Weights of a small segmentation model: batches of 256, 27.5 epochs.
Rows from block 10, named by matrix and row number. Each number is 50 + 15 x the weight over the matrix's rms, rounded and kept within 0 to 99. All counts start at 0.
# conv: 3x3 conv (model.blocks.10.conv.weight, 384x192x3x3), inputs 80-99, a 3x3 kernel for each
conv.94:65 65 52 26 54 73 69 55 36 68 59 43 34 51 10 54 38 44 53 56 29 48 43 41 37 45 44 46 71 38 13 68 44 41 46 62 49 53 51 74 67 36 49 41 51 32 31 38 29 33 36 52 56 35 58 48 74 49 53 55 45 61 49 52 53 61 63 72 30 67 70 42 44 42 25 74 52 23 56 67 49 47 54 53 32 50 65 71 58 14 23 43 30 65 64 32 50 44 25 54 23 49 76 45 17 70 28 23 51 44 49 42 41 41 55 47 53 39 50 54 41 48 56 81 64 46 51 54 50 35 45 60 60 56 51 30 29 35 52 54 31 15 56 54 52 72 33 62 89 44 42 38 51 24 50 33 38 42 80 52 41 32 56 32 37 49 62 31 26 38 31 47 57 54 47 67 56 29 50 78
conv.95:51 46 50 58 63 28 65 22 48 76 59 53 57 63 75 47 66 44 12 26 44 35 42 54 54 49 29 27 12 28 72 29 34 65 30 57 55 53 41 71 33 52 76 29 50 51 61 60 31 27 74 13 40 46 49 68 54 35 35 37 17 48 26 68 24 63 41 56 68 42 65 26 66 87 70 65 57 69 67 31 51 65 44 20 43 08 51 36 53 49 50 58 64 82 46 38 11 57 79 51 58 75 99 54 70 90 55 85 63 75 54 63 25 70 28 59 76 57 53 39 44 47 30 42 31 54 19 49 81 50 58 41 32 00 47 53 26 56 53 39 71 42 00 47 26 27 31 49 46 00 61 32 34 42 54 51 67 90 57 47 50 53 61 51 81 28 58 71 42 73 52 54 42 38 99 18 24 61 54 24
conv.96:46 57 25 45 68 44 50 45 51 64 63 70 42 17 49 64 83 46 54 62 62 41 49 60 35 42 29 43 40 54 58 77 67 50 29 37 42 37 40 37 61 16 47 56 76 43 25 26 52 64 54 55 55 65 46 59 50 49 57 74 34 42 44 39 36 36 59 64 78 48 24 16 54 47 74 58 98 80 58 55 62 59 77 55 56 46 13 17 16 32 35 52 40 29 61 61 79 20 24 17 41 60 68 46 40 60 69 59 44 45 48 50 68 58 74 44 46 68 50 41 28 33 16 38 65 42 43 36 26 64 60 73 44 42 52 42 52 45 39 36 30 38 08 20 18 47 31 39 12 51 70 51 55 40 34 36 66 31 23 41 49 70 77 54 61 38 55 71 45 58 60 50 42 50 30 36 41 47 54 55
conv.97:59 73 25 59 56 57 31 24 31 47 48 64 42 36 72 56 62 46 51 55 54 59 59 53 53 49 23 57 48 49 64 45 50 35 61 54 54 48 61 48 68 64 56 54 53 60 64 63 58 64 40 41 30 47 41 30 23 63 52 28 38 29 26 77 60 51 76 33 45 42 33 41 44 81 61 73 80 49 46 23 51 45 60 55 66 58 49 49 22 26 47 41 66 66 62 39 51 38 22 22 10 45 30 45 18 31 31 40 65 53 24 31 45 68 64 63 49 76 69 60 64 61 47 66 65 36 24 70 64 69 53 58 59 56 52 63 57 47 44 68 48 62 36 47 41 74 57 78 68 36 30 42 36 43 62 43 38 72 52 63 50 33 44 35 53 54 94 66 56 34 42 36 60 57 66 56 61 57 51 41
conv.98:60 60 46 75 41 28 40 58 50 56 46 63 42 47 53 52 62 29 36 77 63 47 66 38 44 45 42 58 61 48 54 63 56 58 44 67 30 64 26 49 64 52 67 59 59 34 31 45 39 27 54 70 53 14 40 51 29 48 36 52 40 50 42 42 47 50 49 87 74 47 46 48 16 63 46 60 50 32 58 32 35 52 88 69 53 64 68 44 63 44 47 35 45 46 27 52 49 66 60 52 60 66 63 68 36 65 53 37 61 62 40 39 57 52 44 47 45 58 32 41 38 52 57 41 64 43 72 55 47 57 31 44 48 41 62 49 76 56 38 48 46 35 40 58 63 59 41 46 35 50 68 61 46 49 44 61 56 60 48 43 46 68 41 53 60 55 72 53 33 42 47 53 44 53 56 67 63 52 51 51
conv.99:40 41 65 55 48 43 54 57 62 56 54 35 52 46 38 59 47 47 27 22 09 37 44 44 61 68 56 12 31 40 38 42 45 57 55 59 47 67 65 44 39 45 45 44 49 34 41 48 72 54 52 52 45 40 34 17 38 39 49 37 58 44 59 36 35 32 57 47 45 40 66 48 48 36 47 57 55 57 45 39 41 58 69 65 49 22 39 51 72 37 38 42 42 55 49 47 47 49 45 58 56 57 59 55 34 78 70 69 39 26 13 29 11 25 43 49 49 53 51 56 53 61 63 52 39 49 33 16 42 32 41 48 41 36 51 45 39 43 19 30 40 52 36 36 71 58 54 59 40 26 64 27 45 65 63 39 47 56 55 65 54 63 44 48 40 64 85 67 34 70 61 27 52 32 36 33 51 26 28 29
conv.100:38 53 50 47 78 63 26 70 53 54 51 38 44 78 64 61 65 64 38 37 19 51 35 49 39 36 32 62 60 42 58 44 55 52 38 50 31 52 40 27 46 72 42 55 70 42 42 50 54 80 58 67 62 58 53 58 42 47 35 49 64 51 54 39 44 45 44 75 52 41 48 41 62 55 61 42 14 33 55 40 51 42 52 46 30 61 64 51 57 50 69 49 35 80 59 25 19 52 71 45 57 31 50 69 22 69 99 74 56 60 45 36 56 28 34 44 38 35 46 55 32 27 39 31 38 57 44 63 57 49 74 33 46 47 56 54 54 37 43 37 44 47 48 62 51 51 54 55 56 56 40 59 46 45 57 39 47 27 51 49 48 56 61 54 55 54 27 57 21 32 31 61 49 51 32 57 42 47 30 52
conv.101:72 50 41 62 45 42 44 45 47 42 42 52 44 60 30 42 27 64 48 48 40 44 64 50 38 42 49 57 55 50 77 60 41 58 61 67 63 67 48 42 54 57 47 45 50 57 63 69 52 31 61 49 53 30 40 51 54 31 44 52 64 36 49 37 57 57 41 62 41 47 39 38 39 58 38 35 49 30 35 44 62 53 50 76 39 77 73 40 56 58 27 22 29 19 18 19 79 71 65 46 24 53 42 63 64 52 78 75 66 53 57 49 41 37 64 68 53 40 53 47 31 54 53 49 59 60 59 30 38 41 31 31 41 37 48 40 36 55 69 56 40 44 35 51 37 35 37 48 40 55 43 50 42 61 52 50 65 58 34 54 78 41 46 53 53 57 63 71 59 73 63 69 70 47 99 37 30 59 43 41
conv.102:46 63 31 34 28 40 40 73 47 48 27 59 55 59 41 39 39 48 59 62 57 30 09 21 49 55 41 72 59 67 43 20 72 51 41 51 33 36 47 50 55 43 38 31 51 39 60 39 49 29 35 41 49 55 49 41 52 42 47 64 57 55 47 59 53 52 20 14 24 48 37 32 32 38 51 46 68 72 54 29 54 24 36 36 38 34 49 41 45 46 39 52 39 53 37 44 55 47 64 49 58 42 51 51 44 42 59 60 49 56 52 51 56 60 43 51 37 32 34 53 29 37 51 54 57 56 58 54 55 49 76 59 45 64 54 50 45 46 45 41 43 33 41 32 46 63 74 57 95 59 53 61 69 58 42 55 66 47 47 42 46 46 41 42 56 29 10 33 82 72 55 51 63 50 33 34 63 39 41 40
conv.103:72 35 66 31 65 47 33 24 88 52 41 40 24 11 45 58 54 54 58 69 55 79 66 72 64 15 23 64 64 87 75 55 54 50 72 43 44 20 58 34 21 56 52 48 59 68 37 54 48 78 42 55 19 36 72 62 44 71 59 45 52 45 50 53 45 55 30 71 39 53 47 80 46 30 36 56 39 44 80 49 69 58 59 30 64 88 69 38 12 28 35 56 46 39 46 24 47 42 65 39 24 38 35 27 55 43 26 49 63 50 70 48 70 32 50 41 70 50 50 39 44 43 48 59 49 55 58 51 45 45 58 52 51 70 54 44 36 47 62 52 27 57 41 54 65 51 46 44 62 67 92 91 56 19 35 19 49 00 45 50 68 51 66 60 58 76 49 58 45 63 43 32 42 54 31 50 39 58 63 49
conv.104:38 39 25 59 51 30 56 50 31 39 55 54 50 41 46 60 80 66 47 54 25 66 69 55 53 67 51 26 48 53 39 40 56 34 61 63 37 79 69 16 39 35 57 46 40 51 51 57 47 41 44 61 42 44 34 32 51 36 55 65 35 57 69 17 36 33 48 52 30 45 40 38 28 29 45 32 39 48 27 58 56 26 32 24 60 78 60 51 51 52 34 52 51 27 39 57 40 58 58 83 69 56 53 74 84 66 81 54 26 41 10 24 37 29 35 45 38 41 50 47 34 50 57 45 52 48 37 32 38 63 52 46 24 31 18 55 53 54 45 43 58 60 66 46 68 59 59 51 39 24 40 55 48 50 52 58 39 40 54 66 48 43 76 77 69 74 99 72 85 70 74 50 57 40 37 19 40 38 37 36
conv.105:62 42 52 44 60 51 34 37 48 61 64 31 53 47 53 50 61 66 51 30 53 48 43 39 56 27 33 34 35 33 56 52 53 50 37 35 40 56 27 49 47 49 53 65 51 48 40 55 56 48 44 37 51 54 33 05 35 36 50 38 48 65 66 35 44 46 38 42 38 26 44 55 35 10 28 53 51 49 66 76 54 51 39 67 67 64 78 69 66 65 21 12 28 31 33 20 65 66 66 50 56 62 51 62 56 50 65 55 45 54 56 49 49 46 61 45 65 53 43 41 30 55 65 58 65 53 30 25 32 38 59 33 51 59 55 55 55 39 68 51 65 69 63 52 60 55 70 37 50 50 32 54 40 62 61 69 22 27 64 60 53 40 37 31 34 47 42 47 24 29 43 60 62 58 55 43 55 31 19 21
conv.106:73 53 50 63 46 49 55 51 34 39 55 46 46 49 32 35 50 68 37 61 43 31 26 50 39 50 66 40 52 43 40 29 60 56 59 50 57 35 41 36 19 47 77 63 43 53 49 35 53 62 51 53 42 53 46 56 56 47 64 69 48 55 55 46 51 34 39 44 23 66 55 46 40 22 47 17 43 50 38 53 22 29 39 33 45 39 54 57 52 68 54 60 62 45 32 30 57 33 48 59 50 43 46 51 34 51 45 24 61 65 51 31 49 60 44 70 84 64 52 67 79 62 61 53 45 38 53 50 47 60 55 32 77 65 56 36 54 42 23 34 61 53 61 65 28 22 49 37 58 46 66 84 46 65 63 52 10 00 32 67 48 50 29 15 33 31 29 47 63 60 60 52 65 70 53 62 62 58 51 56
conv.107:57 53 39 23 69 50 42 38 65 64 56 50 48 28 55 50 37 52 75 44 51 43 56 29 53 63 61 48 58 57 51 60 43 37 65 42 19 27 39 41 37 66 48 58 51 29 32 40 34 39 28 44 80 37 67 74 47 34 68 49 49 44 66 32 60 53 45 55 34 53 54 36 42 49 22 44 42 32 46 63 27 48 62 29 67 39 68 45 65 45 29 55 45 48 75 56 61 77 54 61 50 35 73 46 40 54 57 57 40 63 51 68 66 46 59 81 60 54 54 50 43 43 39 22 15 17 48 82 61 62 96 25 57 73 60 77 59 65 48 24 32 23 55 45 46 55 56 50 77 50 74 39 61 47 36 47 25 54 34 40 47 50 57 44 52 70 18 39 61 72 55 46 38 33 59 69 47 44 67 21
conv.108:52 78 73 51 65 45 25 55 30 32 50 39 77 54 79 45 33 52 40 46 18 72 58 08 32 52 32 34 50 47 42 64 62 54 61 69 67 58 68 67 46 78 68 65 25 39 54 48 50 65 31 48 60 48 28 48 24 63 62 26 48 62 52 42 59 40 69 74 04 39 61 40 37 32 27 46 73 28 43 78 53 38 49 33 78 51 04 42 63 39 28 59 53 61 70 47 55 50 75 37 58 75 28 61 68 67 48 47 59 50 23 53 62 14 38 49 51 50 59 51 69 60 46 68 51 70 48 58 37 31 57 40 32 34 36 56 45 37 74 76 75 70 98 79 44 40 50 41 57 89 50 34 29 63 52 50 41 57 42 67 58 53 95 98 46 77 80 58 61 57 55 46 68 57 37 33 50 22 34 36
conv.109:44 58 29 63 51 31 43 51 74 45 54 37 11 57 68 63 36 25 61 86 76 56 63 54 56 65 46 61 74 67 69 59 36 50 38 50 53 46 44 42 70 89 56 54 64 35 40 64 70 67 59 52 49 52 66 76 64 71 72 53 49 63 55 30 66 50 58 59 38 48 64 46 63 61 44 49 68 19 46 20 20 38 55 30 46 60 40 62 84 17 55 53 51 79 56 55 56 99 90 48 30 17 64 75 50 52 40 68 51 60 43 58 53 26 47 18 25 40 51 48 48 31 14 45 45 45 58 89 66 70 63 37 24 60 41 62 25 54 57 63 55 36 24 82 34 62 46 41 42 40 44 37 27 72 55 65 56 80 48 21 53 81 51 54 38 29 47 31 18 62 54 59 59 62 60 68 73 61 46 48
conv.110:52 59 54 65 31 53 55 58 46 64 59 80 30 56 59 55 41 42 51 53 49 58 66 46 68 50 46 47 61 52 45 49 63 65 40 65 52 42 50 41 46 38 52 46 47 53 65 60 57 55 55 62 18 48 34 43 43 52 73 70 53 48 67 56 57 57 39 53 46 72 37 46 57 56 59 30 40 93 55 39 52 45 28 34 38 76 40 37 20 59 56 48 52 13 54 39 45 46 50 80 42 61 94 85 66 49 66 33 40 53 69 52 50 54 54 47 50 17 37 36 24 53 69 38 28 63 50 34 29 66 18 36 25 72 58 47 69 48 51 21 64 54 50 72 62 35 56 74 29 46 26 72 59 42 68 49 56 43 45 56 37 24 67 75 56 55 51 45 71 44 59 49 53 67 41 52 50 49 48 62
conv.111:59 66 50 48 37 57 68 64 52 47 41 51 57 69 58 18 23 38 44 39 64 61 51 50 63 63 60 50 51 72 34 46 80 53 46 51 37 65 42 53 37 16 20 29 13 64 45 63 36 10 49 47 40 57 46 41 45 44 47 34 52 54 73 43 26 55 31 12 52 57 35 53 46 52 51 35 14 45 51 28 29 47 43 53 54 44 48 26 21 40 79 61 72 37 46 70 54 44 73 60 46 72 53 63 48 54 26 41 44 42 40 19 27 44 42 35 43 61 56 56 47 49 50 82 35 48 50 60 61 43 21 36 53 36 33 40 45 56 51 32 56 61 33 37 59 47 56 31 62 35 45 78 62 53 58 34 55 41 38 47 50 29 37 65 68 34 42 31 59 49 54 70 45 53 30 33 45 55 72 60
conv.112:56 78 55 42 48 71 56 44 69 59 58 53 57 52 61 61 78 59 82 77 58 59 38 36 65 54 53 50 50 35 50 45 40 47 47 25 63 74 83 64 73 52 62 28 60 40 47 29 50 66 57 28 33 53 46 52 40 37 52 44 43 58 46 40 66 63 76 56 69 48 44 56 52 36 14 62 50 42 49 51 53 42 49 20 61 56 27 55 51 60 59 49 51 27 56 51 67 66 48 55 74 43 74 79 71 67 60 41 59 68 77 45 45 48 25 33 29 44 32 62 20 54 62 36 45 45 13 29 33 44 39 54 32 42 30 04 17 00 38 29 44 58 39 41 38 54 64 52 33 39 47 51 32 86 72 55 64 86 53 52 62 44 28 33 31 40 54 42 36 41 26 54 39 52 45 37 61 59 69 54
conv.113:42 53 66 60 71 72 33 68 60 45 40 51 63 56 55 44 47 31 42 40 56 49 52 42 60 46 50 50 44 70 51 49 59 75 66 68 76 69 77 42 55 63 32 65 53 53 47 55 74 48 64 46 33 51 51 44 67 49 50 49 63 38 44 69 53 57 65 44 49 68 32 59 24 26 52 34 38 15 28 41 10 38 50 97 30 24 45 80 70 61 36 21 42 29 26 62 54 58 73 38 34 39 50 62 52 55 71 54 74 67 67 80 81 43 61 47 64 61 58 66 54 56 32 58 49 35 62 52 51 65 87 49 55 27 47 78 70 72 54 69 42 67 69 55 36 71 71 42 56 54 36 54 43 47 23 45 42 43 36 61 58 69 51 28 35 52 45 39 57 54 41 46 58 62 45 62 62 35 49 56
conv.114:73 36 57 44 73 14 47 50 66 55 54 33 49 13 46 54 61 47 43 41 55 65 52 61 47 72 42 22 35 55 43 38 34 31 55 40 39 38 55 57 72 34 41 47 30 61 38 51 61 57 57 37 70 55 65 61 45 72 58 50 39 55 32 60 34 42 50 39 38 43 65 33 67 39 47 42 25 33 30 78 43 40 70 46 95 47 46 33 38 37 62 71 57 49 64 58 74 32 74 30 52 70 58 63 65 68 57 54 39 57 50 55 14 46 47 53 54 47 44 32 36 35 26 69 54 61 61 71 49 64 47 66 57 58 70 55 34 45 27 09 21 42 65 44 64 52 48 49 84 60 63 58 76 49 39 29 39 94 50 20 39 46 53 30 69 53 80 57 28 41 35 55 57 54 64 42 45 66 53 60
conv.115:53 45 48 53 48 40 38 49 52 61 61 40 41 77 63 51 27 37 55 39 32 46 46 21 22 29 31 44 38 15 54 39 40 11 21 39 43 37 33 52 68 52 69 81 68 42 30 33 48 39 31 43 59 55 47 54 51 66 23 24 25 42 36 58 41 50 63 50 59 41 27 45 60 46 60 64 39 34 47 39 45 67 56 43 53 59 62 48 51 51 58 68 62 44 33 24 67 83 61 45 46 45 43 71 55 62 57 41 38 56 51 68 59 64 56 54 57 69 69 53 32 39 53 29 54 45 38 41 21 48 51 49 36 40 41 55 60 71 67 50 69 15 22 21 28 59 55 07 40 45 90 80 86 44 38 60 39 39 25 63 47 54 62 58 55 65 50 44 56 53 57 42 26 50 30 45 59 29 40 38
conv.116:67 44 44 85 40 43 31 29 35 54 41 33 41 23 22 59 99 58 40 51 61 37 92 33 54 67 74 49 45 60 49 55 64 54 82 76 43 45 90 55 52 68 46 49 53 54 32 37 60 39 63 55 55 31 35 34 20 27 50 56 39 33 39 37 27 60 33 66 33 36 44 40 37 49 49 37 32 39 40 59 49 42 38 47 45 70 40 53 58 44 41 34 66 40 77 46 44 32 45 32 61 61 36 20 32 20 67 21 69 41 39 55 52 47 35 73 51 49 62 47 43 38 79 29 41 50 44 33 27 73 06 47 37 39 25 36 31 49 21 51 48 54 99 60 21 34 27 65 08 43 81 52 53 45 64 77 63 78 29 59 55 72 45 80 83 36 99 59 30 32 55 66 56 60 65 43 44 54 71 45
conv.117:33 43 26 46 44 36 36 36 43 42 58 54 52 49 48 34 37 34 49 56 58 60 63 40 50 54 57 50 45 54 45 49 52 49 45 44 42 40 41 44 44 71 54 42 48 65 65 59 61 56 46 44 35 02 43 29 27 42 48 32 58 53 28 45 55 45 58 55 30 46 39 45 72 50 49 46 36 65 44 37 50 53 38 55 47 61 19 50 39 37 65 71 62 42 45 47 43 34 40 49 34 42 60 80 57 34 48 74 43 40 46 51 61 41 56 47 51 26 28 17 60 44 68 58 39 55 65 39 49 56 60 56 41 70 41 67 59 81 71 63 65 63 70 64 51 36 54 44 60 36 76 76 77 45 61 41 60 47 31 57 68 67 41 35 47 44 46 30 35 41 39 50 56 52 30 42 32 32 42 43
conv.118:50 63 30 58 79 68 23 68 24 37 56 68 47 66 47 71 17 52 46 69 62 29 27 66 54 51 49 33 38 47 65 78 67 40 41 62 57 59 35 62 53 80 69 32 46 39 52 72 47 75 62 23 56 67 31 56 65 35 50 66 60 57 24 39 04 45 43 88 12 43 54 38 37 23 57 58 78 73 33 38 51 28 35 37 34 74 50 40 55 67 47 54 33 72 81 57 30 47 46 50 52 20 51 46 72 53 89 44 36 41 44 41 37 30 53 44 51 45 55 61 52 45 44 46 33 56 53 57 58 41 59 54 60 49 82 25 16 66 20 69 58 58 42 73 63 73 69 48 99 31 49 55 64 56 52 42 45 25 99 66 66 51 50 55 45 60 62 81 50 39 53 56 46 22 60 47 26 42 44 27
conv.119:58 58 44 94 73 34 58 65 55 68 77 67 27 85 41 62 55 59 68 64 41 62 36 34 53 38 34 55 52 48 91 37 64 58 51 54 31 52 95 08 98 87 42 49 56 39 60 38 87 43 58 68 68 31 49 46 32 49 42 27 70 64 25 42 56 62 81 53 29 38 37 30 74 54 23 58 66 72 72 51 72 32 04 43 60 48 34 19 39 44 38 51 74 20 09 75 92 66 17 64 48 51 97 84 18 57 69 42 52 30 29 72 33 51 42 50 33 41 33 63 18 17 83 16 73 64 40 58 43 96 44 50 64 54 61 26 41 47 24 27 68 29 57 69 21 44 41 46 48 59 99 62 31 58 49 47 63 45 70 76 70 32 46 39 43 46 45 53 32 53 24 58 52 34 60 47 35 58 56 50
conv.120:59 60 42 56 52 58 61 57 59 48 61 51 59 60 44 29 41 42 47 32 41 51 49 50 46 55 56 60 36 50 37 51 60 47 71 30 28 47 62 40 37 69 63 92 72 64 39 50 54 58 57 56 45 42 27 49 40 29 46 50 21 66 32 49 46 73 42 41 51 45 59 71 47 70 55 41 72 53 56 87 56 42 56 66 66 57 66 54 36 44 47 50 40 29 37 56 27 65 44 43 54 46 38 24 28 53 53 45 38 51 51 55 57 44 29 62 31 39 52 53 57 46 75 41 64 57 38 41 54 23 52 54 30 55 71 58 75 69 45 48 52 18 24 37 48 24 57 25 67 72 75 51 72 69 58 51 54 48 49 47 18 78 56 60 45 74 51 73 69 79 71 40 40 41 49 52 23 37 29 28
conv.121:48 44 44 67 58 58 60 53 59 68 55 69 63 55 51 42 37 35 44 37 26 49 31 35 63 57 65 27 20 17 15 31 26 06 25 24 65 45 44 48 39 43 66 61 60 59 39 41 37 50 58 48 53 64 63 66 57 39 68 60 54 67 63 60 49 58 58 50 49 54 67 53 45 50 28 45 41 42 40 50 53 57 63 70 57 56 41 44 72 61 41 56 56 48 52 57 50 51 58 58 54 59 65 29 28 52 57 71 75 66 51 26 38 53 26 45 26 41 51 30 52 60 55 46 62 59 40 37 49 43 45 29 46 58 74 47 48 54 34 42 41 50 31 15 52 41 32 53 68 50 55 48 28 57 62 53 30 51 73 59 63 44 40 34 33 22 52 49 86 80 71 49 60 57 53 58 53 45 40 24
conv.122:15 25 30 35 43 44 48 65 40 50 55 52 54 54 53 41 47 63 48 40 48 75 60 55 59 70 50 28 48 34 35 36 34 23 28 36 44 48 57 26 19 25 53 52 43 50 48 38 41 66 60 54 65 64 53 45 49 31 41 38 56 53 43 37 42 42 53 54 59 52 71 45 46 65 49 62 48 43 35 33 26 39 41 35 41 51 45 54 78 66 62 61 76 48 49 54 44 53 44 49 66 50 60 68 56 72 52 62 50 47 56 47 36 21 25 28 38 55 45 54 46 36 44 52 45 59 47 57 43 62 59 52 38 49 43 26 57 48 33 30 17 35 06 20 52 36 57 64 73 56 34 42 49 64 65 56 46 64 46 52 60 69 54 54 63 51 58 65 41 57 43 13 27 32 18 26 16 12 27 18
conv.123:44 64 55 42 58 44 50 41 51 52 56 49 37 52 73 51 51 56 58 69 51 42 53 16 44 33 43 39 20 21 35 30 31 47 26 23 63 38 41 43 35 62 12 29 46 54 25 06 60 50 31 47 73 55 94 91 52 54 59 50 65 74 38 53 30 47 42 64 36 28 51 29 58 54 36 38 32 25 45 62 21 63 53 56 62 62 51 36 59 36 49 37 38 61 67 50 36 49 40 35 44 46 50 66 54 58 72 51 57 46 47 52 55 37 57 69 57 64 51 64 53 46 58 57 57 50 76 50 65 56 69 67 42 60 44 58 44 48 49 25 28 38 37 49 47 62 51 43 36 59 47 42 36 31 25 30 53 51 38 47 51 47 57 63 68 42 74 52 38 31 42 44 49 40 53 31 29 52 41 65
conv.124:42 53 53 43 54 47 63 37 42 48 45 52 30 21 39 46 57 42 78 60 72 56 44 57 43 46 38 52 36 40 48 31 55 62 58 38 30 39 58 43 48 36 47 29 46 46 34 24 46 39 39 70 60 45 43 31 58 65 78 57 49 78 56 40 38 52 49 23 58 27 32 35 62 42 32 38 50 79 70 64 44 41 51 58 73 61 30 22 21 27 47 43 42 74 89 71 29 12 27 62 54 33 87 68 46 34 52 70 42 32 55 30 21 28 62 62 49 14 26 40 31 47 65 57 60 47 45 62 68 31 30 43 55 61 57 53 57 27 30 31 33 52 44 52 62 68 67 54 78 37 55 37 32 53 39 38 61 52 36 57 52 53 48 61 63 44 67 54 40 40 27 39 39 32 39 00 18 77 75 67
conv.125:36 50 54 46 30 67 49 48 55 50 57 30 29 40 44 82 70 75 36 24 08 25 24 24 33 47 40 36 37 45 30 29 33 62 36 52 45 48 49 60 72 32 41 51 53 52 44 45 31 28 45 54 51 52 59 66 46 38 44 61 61 54 66 40 47 49 49 24 43 44 50 69 42 49 46 44 52 50 45 54 34 39 51 61 43 24 37 26 32 30 73 60 65 59 85 71 32 20 23 58 41 40 63 69 47 49 18 45 67 64 39 42 26 19 53 43 62 46 67 61 46 57 41 48 57 42 51 35 34 29 10 40 41 44 52 52 55 49 59 62 41 67 53 56 53 51 46 36 70 38 52 49 48 50 51 45 65 52 52 34 31 48 43 31 45 32 55 42 43 59 35 42 35 39 44 40 32 59 56 56
conv.126:49 33 24 49 34 39 50 42 48 59 50 52 61 60 59 35 38 53 59 38 51 49 43 41 42 45 39 25 39 51 29 32 49 65 69 71 23 49 16 20 12 20 66 58 53 48 44 67 55 59 60 56 37 52 33 23 28 47 45 19 75 68 67 49 64 52 35 53 55 48 58 39 28 28 48 46 41 42 45 42 59 66 68 73 53 52 51 47 49 23 39 44 57 36 38 49 45 45 39 62 52 44 20 52 35 54 40 54 29 30 58 30 41 48 63 50 55 36 55 27 41 48 42 50 75 53 53 33 41 53 60 61 48 47 62 46 27 29 36 20 37 49 37 29 41 61 49 43 75 71 75 54 63 52 46 30 52 65 68 51 82 58 54 11 42 32 36 41 18 38 41 22 27 29 38 42 44 72 68 66
conv.127:71 54 36 73 19 39 41 45 51 42 54 47 52 81 63 46 39 31 53 51 53 45 46 27 46 38 28 53 52 29 46 34 30 60 39 36 55 59 62 47 70 21 47 69 68 58 64 45 43 36 61 45 71 71 62 51 46 77 45 35 29 48 44 40 34 26 62 47 39 60 47 66 40 54 49 68 64 38 42 20 15 39 44 45 44 54 45 21 52 47 55 39 34 55 31 36 34 50 56 58 59 52 62 48 26 52 34 14 38 50 41 65 35 28 56 52 49 46 44 44 62 45 61 25 53 49 61 74 56 60 39 27 58 50 69 30 48 54 48 45 47 62 42 54 42 64 75 56 71 67 51 47 42 58 48 44 73 65 56 52 50 55 49 45 45 30 49 58 50 76 53 65 66 43 61 48 54 48 59 61
conv.128:31 47 35 35 59 74 27 75 51 54 72 82 59 60 51 35 73 48 72 22 34 76 41 32 53 43 67 58 59 55 77 63 49 63 61 61 27 23 69 21 63 54 22 43 36 48 21 41 67 70 67 66 86 49 78 90 54 59 77 67 66 73 62 25 56 53 32 77 45 44 61 49 62 32 38 57 68 54 42 60 77 59 25 36 50 56 38 42 50 61 39 65 48 30 48 48 57 53 31 57 85 47 40 67 70 43 77 38 54 35 64 60 67 51 53 51 65 33 43 73 11 33 75 43 40 30 46 49 51 77 74 52 50 66 52 58 41 61 32 37 64 32 27 57 75 56 54 58 58 51 60 59 40 53 47 38 39 58 56 72 40 45 49 39 30 69 59 27 55 45 53 35 36 32 34 56 37 56 60 63
conv.129:53 25 17 44 32 35 54 42 44 44 62 58 62 42 66 70 57 54 45 50 40 35 32 31 36 46 32 29 23 43 33 25 32 71 62 60 63 68 55 65 45 69 45 32 36 50 50 57 46 67 69 55 44 47 46 35 44 49 44 24 55 41 62 42 24 26 48 20 52 34 52 26 64 56 68 62 00 45 40 38 44 47 59 51 57 48 22 72 59 45 66 66 64 39 78 35 26 31 32 71 53 40 61 89 48 35 24 68 53 28 63 34 19 48 37 50 49 51 66 63 43 55 34 64 52 70 68 43 52 49 37 42 43 71 38 57 65 35 38 21 15 44 40 37 52 58 50 64 51 37 61 58 62 50 44 31 46 79 28 49 42 70 34 46 33 45 88 50 53 53 53 50 34 30 60 48 45 67 58 70
conv.130:41 45 48 70 36 44 57 46 43 03 17 42 51 26 49 43 48 70 55 67 37 56 61 45 53 58 78 63 66 33 49 63 48 41 38 39 37 47 37 47 49 48 28 62 67 35 53 52 62 51 53 52 52 53 24 24 42 00 32 51 37 35 54 57 65 76 65 51 23 54 65 41 42 33 45 04 43 53 57 40 93 36 52 58 39 63 44 61 61 37 46 72 45 47 52 57 51 37 27 34 48 15 30 25 63 25 49 65 65 38 66 43 77 50 55 62 41 18 28 56 04 19 17 78 74 53 56 39 27 73 72 37 50 61 60 73 51 58 56 54 62 48 47 31 54 37 35 51 81 57 44 40 22 61 64 58 13 22 61 57 32 42 32 62 46 23 31 33 37 47 61 52 61 68 43 57 54 55 63 67
conv.131:64 48 39 74 50 58 39 66 57 60 61 67 43 43 40 30 73 60 72 73 62 58 57 56 88 65 64 45 59 55 65 49 45 57 38 55 53 47 46 38 66 67 38 32 39 24 34 41 59 46 43 56 69 64 63 71 64 69 58 67 63 57 55 43 40 28 47 64 40 45 52 46 19 29 64 44 50 43 32 27 35 35 36 43 22 39 43 56 75 72 55 54 42 51 45 47 48 43 68 43 65 77 81 67 71 41 61 81 44 48 65 55 62 42 50 55 83 53 60 37 67 26 57 38 74 58 72 44 52 30 53 49 60 49 54 45 42 38 52 57 53 53 44 42 60 73 49 61 68 67 42 31 32 58 45 27 45 32 55 43 58 27 58 41 52 40 76 53 42 25 39 48 50 44 51 44 48 54 63 62
conv.132:48 33 65 56 45 58 44 05 35 20 34 26 39 47 31 50 70 57 52 82 68 72 64 56 57 63 46 38 49 41 39 36 45 48 50 53 35 42 43 62 58 49 46 43 28 48 52 53 46 67 54 61 51 60 62 64 58 32 69 59 38 45 46 30 32 28 31 00 37 53 52 70 50 41 36 53 67 59 53 38 19 62 42 57 70 90 66 34 58 49 49 38 37 41 54 51 67 57 56 56 58 68 22 56 52 31 11 32 61 40 37 30 43 34 63 37 51 31 31 56 49 56 58 63 56 41 68 68 49 47 19 45 35 54 58 44 44 50 75 46 60 39 30 14 60 60 52 36 76 68 49 47 38 40 48 52 36 63 63 45 41 50 59 80 66 56 72 48 42 53 41 63 48 39 46 46 41 48 37 46